{"horizontal_flip": false, "norm": "layernorm", "activation": "gelu", "head_dim": 16, "parallel_block": false, "inner_norm": false, "width": 192, "steps": 5100, "decay_fraction": 0.4}
Rows from block 2 of a small class-conditioned image diffusion model, named by matrix and row number. Rows with one number belong to one neuron. Each number is 200 + 20 x the weight over its row's rms, rounded and kept within 0 to 999. All counts start at 0. After the name is the row's rms in percent of the matrix's.
After each neuron's rows are labels from the 100 images, of 14976 (inputs lightly noised), where the neuron reaches its highest value: "peak on" is the class under the peak. Only what is clearly more common there than usual is listed. The data: simulated grey scan slices of phantoms with and without marks. In brackets: how many of the 100, against the usual share in percent.
# fc1: MLP up (model.blocks.2.mlp.fc1.weight, 768x192), inputs 0-95
# fc2: MLP down (model.blocks.2.mlp.fc2.weight, 192x768, transposed), outputs 0-95

fc1.222,097,189,198,175,205,203,221,208,215,175,217,212,182,194,201,184,214,217,203,229,219,215,171,187,171,224,168,223,190,190,190,198,161,220,186,200,191,207,204,207,192,228,207,181,186,189,188,183,226,228,212,173,224,175,217,211,206,182,212,196,201,180,217,224,207,199,197,190,204,186,218,193,227,215,250,181,211,187,198,200,217,200,190,213,226,188,207,207,174,203,202,171,194,199,202,213,159
fc2.222,089,218,172,208,209,210,207,210,208,226,184,194,224,190,213,197,176,202,194,226,219,200,191,200,208,160,199,185,192,203,210,206,213,214,229,205,171,194,191,192,209,168,179,256,237,224,164,239,167,197,179,187,197,211,171,189,175,150,196,202,210,205,204,214,190,211,221,185,213,202,178,201,193,196,185,226,198,173,204,171,186,213,194,199,200,201,214,225,203,215,195,227,234,185,186,190,211
peak on: soft tissue (70 vs 19.2)

fc1.226,083,189,187,165,195,231,188,208,207,193,194,189,157,183,187,204,216,204,232,164,211,227,183,173,176,233,180,186,201,207,206,201,188,231,173,158,203,211,188,174,233,206,217,232,197,244,213,214,179,185,214,231,225,200,261,213,189,183,194,209,198,194,164,218,166,215,178,178,242,185,179,218,191,191,218,208,193,229,210,187,195,182,183,186,204,240,203,208,186,219,221,223,236,201,247,185,226
fc2.226,112,216,208,183,173,186,224,187,193,234,178,193,194,150,207,192,164,206,172,210,173,190,191,180,186,149,211,191,167,180,195,208,228,199,245,173,198,195,222,182,209,173,199,184,190,197,206,206,200,194,204,230,188,197,232,199,179,237,179,203,178,241,195,191,187,223,206,209,183,189,195,189,211,213,185,213,223,149,204,206,198,167,209,185,216,182,234,209,199,195,212,184,184,196,195,208,172
peak on: air (97 vs 55.9)

fc1.385,108,174,228,216,226,220,198,206,168,195,207,171,174,190,178,173,176,170,197,200,215,182,211,191,198,208,194,175,225,189,181,206,223,199,206,170,208,203,213,219,189,202,185,183,191,168,212,217,209,178,230,195,191,180,211,190,180,213,213,181,153,208,181,173,221,188,201,202,208,196,210,180,191,195,175,191,227,219,217,180,194,186,224,164,189,221,204,186,207,193,175,228,180,197,157,182,234
fc2.385,090,216,180,217,234,230,198,209,218,197,185,209,179,178,215,213,177,205,159,198,206,205,194,212,185,163,198,208,200,216,215,240,208,190,191,183,204,217,212,195,197,217,234,210,196,185,180,210,205,202,199,203,174,174,221,197,193,184,220,222,204,227,198,203,208,181,177,197,208,241,164,192,203,237,192,188,175,163,193,202,224,209,191,192,186,151,200,189,191,205,200,180,202,196,210,211,195
peak on: lung or cavity (93 vs 6.1)

fc1.165,068,175,247,185,238,214,208,208,201,239,189,176,223,179,196,192,202,202,195,168,196,214,182,187,176,222,193,178,187,222,208,185,181,200,191,218,251,227,189,184,249,189,191,190,191,238,199,211,190,207,204,233,213,180,210,252,156,167,220,199,169,199,196,224,196,169,205,149,242,176,191,198,205,174,208,201,221,216,220,238,213,193,192,212,189,198,198,197,168,224,248,223,189,218,204,208,190
fc2.165,030,225,179,211,171,176,221,201,210,206,193,202,191,179,210,209,187,197,180,201,191,208,199,205,194,212,174,177,195,165,205,212,195,216,198,175,195,192,197,199,212,207,218,206,210,193,192,234,199,192,187,187,204,195,237,183,229,190,181,226,248,212,170,186,173,209,213,241,188,194,178,195,185,203,220,185,184,196,181,186,204,190,203,199,227,201,248,200,162,183,180,185,178,156,164,216,188
peak on: air (100 vs 55.9)

fc1.248,114,157,211,206,223,173,177,218,175,172,208,158,189,190,215,185,200,217,192,216,251,202,212,205,200,215,178,170,197,205,201,185,196,167,172,207,221,207,204,205,199,204,229,170,212,200,192,195,224,210,236,199,165,197,221,205,185,174,225,181,197,216,254,229,191,201,242,210,210,208,210,198,175,181,211,171,211,222,212,205,204,206,190,208,243,209,261,200,205,205,196,153,204,205,184,245,186
fc2.248,050,217,191,199,193,207,185,201,197,184,229,217,186,205,206,214,177,191,183,218,210,230,171,202,201,160,226,213,200,184,206,235,199,224,206,195,165,232,197,189,178,207,166,211,215,195,177,215,194,177,214,216,205,208,168,186,163,191,193,233,190,219,152,219,216,246,209,218,195,189,164,177,192,203,178,213,200,227,187,173,202,182,198,222,178,181,158,215,236,217,206,213,199,225,221,159,225
peak on: organ (40 vs 14.6)

fc1.147,072,196,209,225,192,197,178,173,198,210,214,222,198,157,226,216,178,210,196,197,200,194,191,202,223,194,212,178,171,215,198,208,180,196,216,192,161,201,221,183,168,168,156,207,210,176,176,204,216,187,180,179,205,223,178,207,207,193,166,197,187,195,216,220,221,183,218,200,174,203,214,180,214,176,179,172,210,194,215,217,201,199,204,186,237,177,197,213,220,205,188,169,196,213,191,166,173
fc2.147,068,218,223,193,219,212,209,190,174,208,190,216,185,186,207,188,168,194,240,176,170,217,181,212,206,192,214,241,187,167,159,185,197,212,192,177,193,187,200,224,228,221,191,216,196,199,198,181,180,191,216,245,173,204,199,200,178,160,218,175,224,228,203,201,212,193,200,218,211,150,165,216,214,233,210,207,200,184,212,158,201,170,199,201,190,209,237,205,173,204,210,204,188,206,220,192,224
peak on: organ (59 vs 14.6)

fc1.92,140,247,214,225,216,200,182,200,199,221,219,216,226,227,182,210,229,186,189,196,186,209,214,187,211,190,211,196,219,183,205,191,199,203,199,199,211,189,194,192,183,194,193,137,181,221,220,203,229,176,179,263,193,227,185,201,176,226,197,234,175,204,196,219,194,208,197,195,177,199,211,173,204,210,214,198,184,224,190,217,216,204,203,166,207,226,235,189,188,219,196,191,210,195,237,205,187
fc2.92,148,195,238,233,205,199,192,233,198,203,221,185,213,171,204,181,206,215,183,188,215,164,238,203,224,200,197,184,210,219,208,209,184,204,200,136,168,191,157,198,181,168,199,217,212,208,203,183,206,190,202,199,188,211,206,223,210,185,211,181,203,231,184,207,184,220,216,223,205,204,190,205,206,213,227,195,184,197,226,193,234,239,196,237,177,246,207,178,198,236,174,210,181,196,176,227,186
peak on: lung or cavity (90 vs 6.1)

fc1.585,123,211,189,186,191,213,171,207,203,211,218,212,223,208,209,198,184,216,218,199,201,177,188,210,194,225,203,196,198,174,188,210,199,208,194,226,190,184,206,177,243,156,187,183,207,211,161,245,222,151,180,198,201,216,212,186,174,190,206,208,218,181,200,221,133,181,210,193,201,211,235,184,192,208,174,194,216,162,226,215,207,174,215,225,195,192,180,206,193,202,212,199,189,203,204,215,161
fc2.585,169,205,193,210,217,220,203,194,185,190,167,209,198,184,178,226,209,216,152,216,204,196,170,199,235,193,204,198,196,233,189,209,147,197,238,211,192,227,184,192,219,261,190,211,211,213,214,183,189,190,236,193,202,194,226,175,185,194,200,177,196,210,207,211,192,214,171,203,176,234,175,211,261,198,209,196,219,229,179,186,225,223,198,172,224,176,220,203,206,180,210,170,204,179,191,190,198
peak on: soft tissue (69 vs 19.2); bone (31 vs 3.8)

fc1.442,081,158,215,178,231,223,244,205,194,164,202,182,179,242,203,188,182,213,185,174,210,185,196,193,171,211,167,215,207,235,218,203,176,222,225,197,198,241,178,190,201,199,179,171,197,207,219,221,188,179,237,212,219,233,205,206,188,213,184,191,172,166,183,224,214,207,186,183,208,234,177,211,228,206,202,216,179,199,193,200,175,218,170,205,199,193,178,156,211,209,208,187,220,208,217,202,215
fc2.442,041,220,195,200,189,208,206,186,199,235,165,217,224,160,194,218,192,204,178,178,215,205,214,216,219,177,239,222,198,167,229,215,223,211,179,191,194,173,209,205,191,194,200,217,224,177,191,187,191,203,188,204,159,172,229,214,217,196,219,174,204,223,179,201,223,170,182,210,214,162,196,218,186,231,197,222,216,160,204,184,227,203,178,192,185,234,219,189,212,207,201,222,172,199,165,175,220
peak on: soft tissue (43 vs 19.2)

fc1.651,114,219,202,188,177,219,199,201,215,207,213,210,220,144,197,209,177,204,193,227,218,226,215,189,206,185,201,230,156,176,156,219,220,185,214,224,185,172,193,197,163,205,174,168,202,188,191,200,224,194,213,202,164,233,215,179,218,191,169,177,192,193,199,193,215,231,212,188,178,189,202,209,175,161,205,196,190,204,200,215,216,194,203,224,222,178,261,220,216,183,213,187,219,169,211,245,185
fc2.651,076,194,166,225,235,225,218,203,175,198,217,205,178,225,181,192,197,205,186,183,213,188,165,218,189,173,230,203,243,230,229,208,171,169,199,202,164,220,211,198,198,208,217,215,197,228,191,176,183,225,206,221,215,165,177,209,139,183,220,223,214,214,206,210,182,203,191,218,231,189,195,183,233,220,208,164,193,207,205,184,208,202,190,214,200,198,174,180,213,192,200,197,208,236,210,161,213
peak on: soft tissue (50 vs 19.2); bone (42 vs 3.8)

fc1.111,099,210,158,185,194,190,196,201,200,189,198,187,190,173,211,220,220,194,198,208,171,181,186,209,194,170,196,196,203,158,159,244,165,174,198,215,167,159,217,217,189,206,199,245,216,176,189,200,201,201,188,199,188,231,158,200,153,187,200,216,201,207,194,180,237,205,218,194,197,171,197,189,204,195,190,192,206,224,202,176,156,200,243,216,187,189,196,196,208,171,191,196,199,218,216,200,201
fc2.111,154,162,249,209,204,213,186,198,188,214,174,195,177,193,185,196,207,219,205,189,209,167,214,187,240,219,227,185,230,207,240,158,216,221,201,173,210,211,186,212,184,186,193,159,180,193,216,208,171,208,207,232,200,210,202,212,219,215,241,155,176,193,210,212,212,205,183,232,181,193,190,183,197,218,203,193,201,159,227,199,233,180,173,218,193,208,206,184,189,217,182,210,174,215,201,183,206
peak on: organ (75 vs 14.6)

fc1.384,126,188,217,202,223,211,226,199,168,202,208,157,178,198,207,214,214,196,209,169,202,202,178,183,190,212,232,200,180,204,198,185,185,232,208,193,203,213,175,162,223,176,216,207,213,220,189,196,206,204,249,190,195,190,275,204,209,212,191,206,179,188,211,226,184,207,205,203,210,198,183,183,197,210,192,200,172,215,207,214,211,170,187,220,216,195,220,181,213,227,220,182,186,215,243,208,232
fc2.384,116,179,222,187,184,200,208,180,203,198,214,225,192,206,178,157,194,187,164,203,181,235,205,199,181,212,205,186,191,181,207,209,159,229,175,229,177,151,207,189,193,219,163,182,191,200,222,203,224,234,225,184,195,178,217,209,201,214,207,212,197,206,182,173,204,179,209,195,191,183,143,209,200,187,213,201,200,215,213,213,210,226,204,196,207,227,209,202,212,172,187,183,221,202,210,194,188
peak on: air (100 vs 55.9)

fc1.400,078,184,251,234,218,228,139,213,198,180,201,230,190,202,206,227,197,185,206,187,207,206,188,180,194,221,197,184,161,215,171,219,190,210,207,200,225,184,212,191,207,176,179,213,191,189,205,219,217,207,211,225,166,241,150,182,213,183,177,210,174,203,206,201,203,229,218,183,177,230,180,217,177,208,194,174,156,190,211,224,177,216,209,159,234,176,194,183,204,176,192,187,189,193,199,211,179
fc2.400,032,200,182,180,195,190,202,224,208,223,199,160,169,197,186,168,157,217,203,227,195,207,222,218,184,214,221,219,200,169,184,224,206,199,230,207,178,214,177,170,202,209,198,195,190,229,200,163,191,168,240,218,162,159,212,196,182,186,235,161,209,219,200,172,243,175,186,213,231,178,192,171,209,228,209,185,217,205,187,158,200,165,202,200,207,186,231,214,193,188,193,183,216,230,198,166,236
peak on: soft tissue (43 vs 19.2); organ (36 vs 14.6)

fc1.298,094,185,217,187,222,231,188,181,200,198,230,194,191,204,223,186,226,201,199,174,149,200,206,208,159,194,185,223,212,210,186,193,175,254,181,241,220,216,157,187,186,192,169,186,185,234,207,231,218,201,195,238,169,155,198,169,188,197,186,235,231,201,216,211,192,210,160,197,195,177,202,214,205,195,223,205,187,189,183,223,200,213,236,200,194,207,203,188,184,205,238,208,198,207,205,204,231
fc2.298,079,198,201,200,173,185,212,199,224,197,171,193,214,192,236,190,185,202,178,195,254,221,218,200,194,200,194,170,192,209,208,195,195,177,184,178,202,186,201,195,238,179,245,207,204,195,190,200,198,208,214,160,198,219,216,236,207,222,237,184,204,189,154,213,196,219,227,193,216,224,196,210,180,174,207,210,215,227,221,186,219,195,158,201,211,218,208,214,190,219,164,210,232,189,183,194,191
peak on: organ (69 vs 14.6)

fc1.173,062,171,229,230,174,209,209,185,186,176,205,207,184,179,214,214,201,222,191,227,184,196,185,200,244,204,202,207,189,170,210,183,185,184,221,224,208,175,228,192,188,182,194,194,222,201,169,218,225,176,183,155,186,200,173,204,208,253,213,226,177,181,210,202,250,164,191,201,209,198,222,192,207,194,161,174,186,177,236,205,207,220,189,185,212,195,171,174,205,168,202,209,183,197,189,188,137
fc2.173,048,204,192,176,220,176,213,202,183,207,190,192,172,187,161,224,165,180,200,243,185,218,201,205,182,158,202,218,209,199,178,186,236,212,229,171,203,215,187,187,238,198,214,219,200,201,203,184,187,199,243,257,215,202,217,193,187,181,212,192,206,219,196,159,190,218,193,226,205,183,181,197,197,228,179,223,185,190,196,167,185,188,177,238,208,178,231,224,210,187,207,220,201,192,216,215,178
peak on: organ (35 vs 14.6)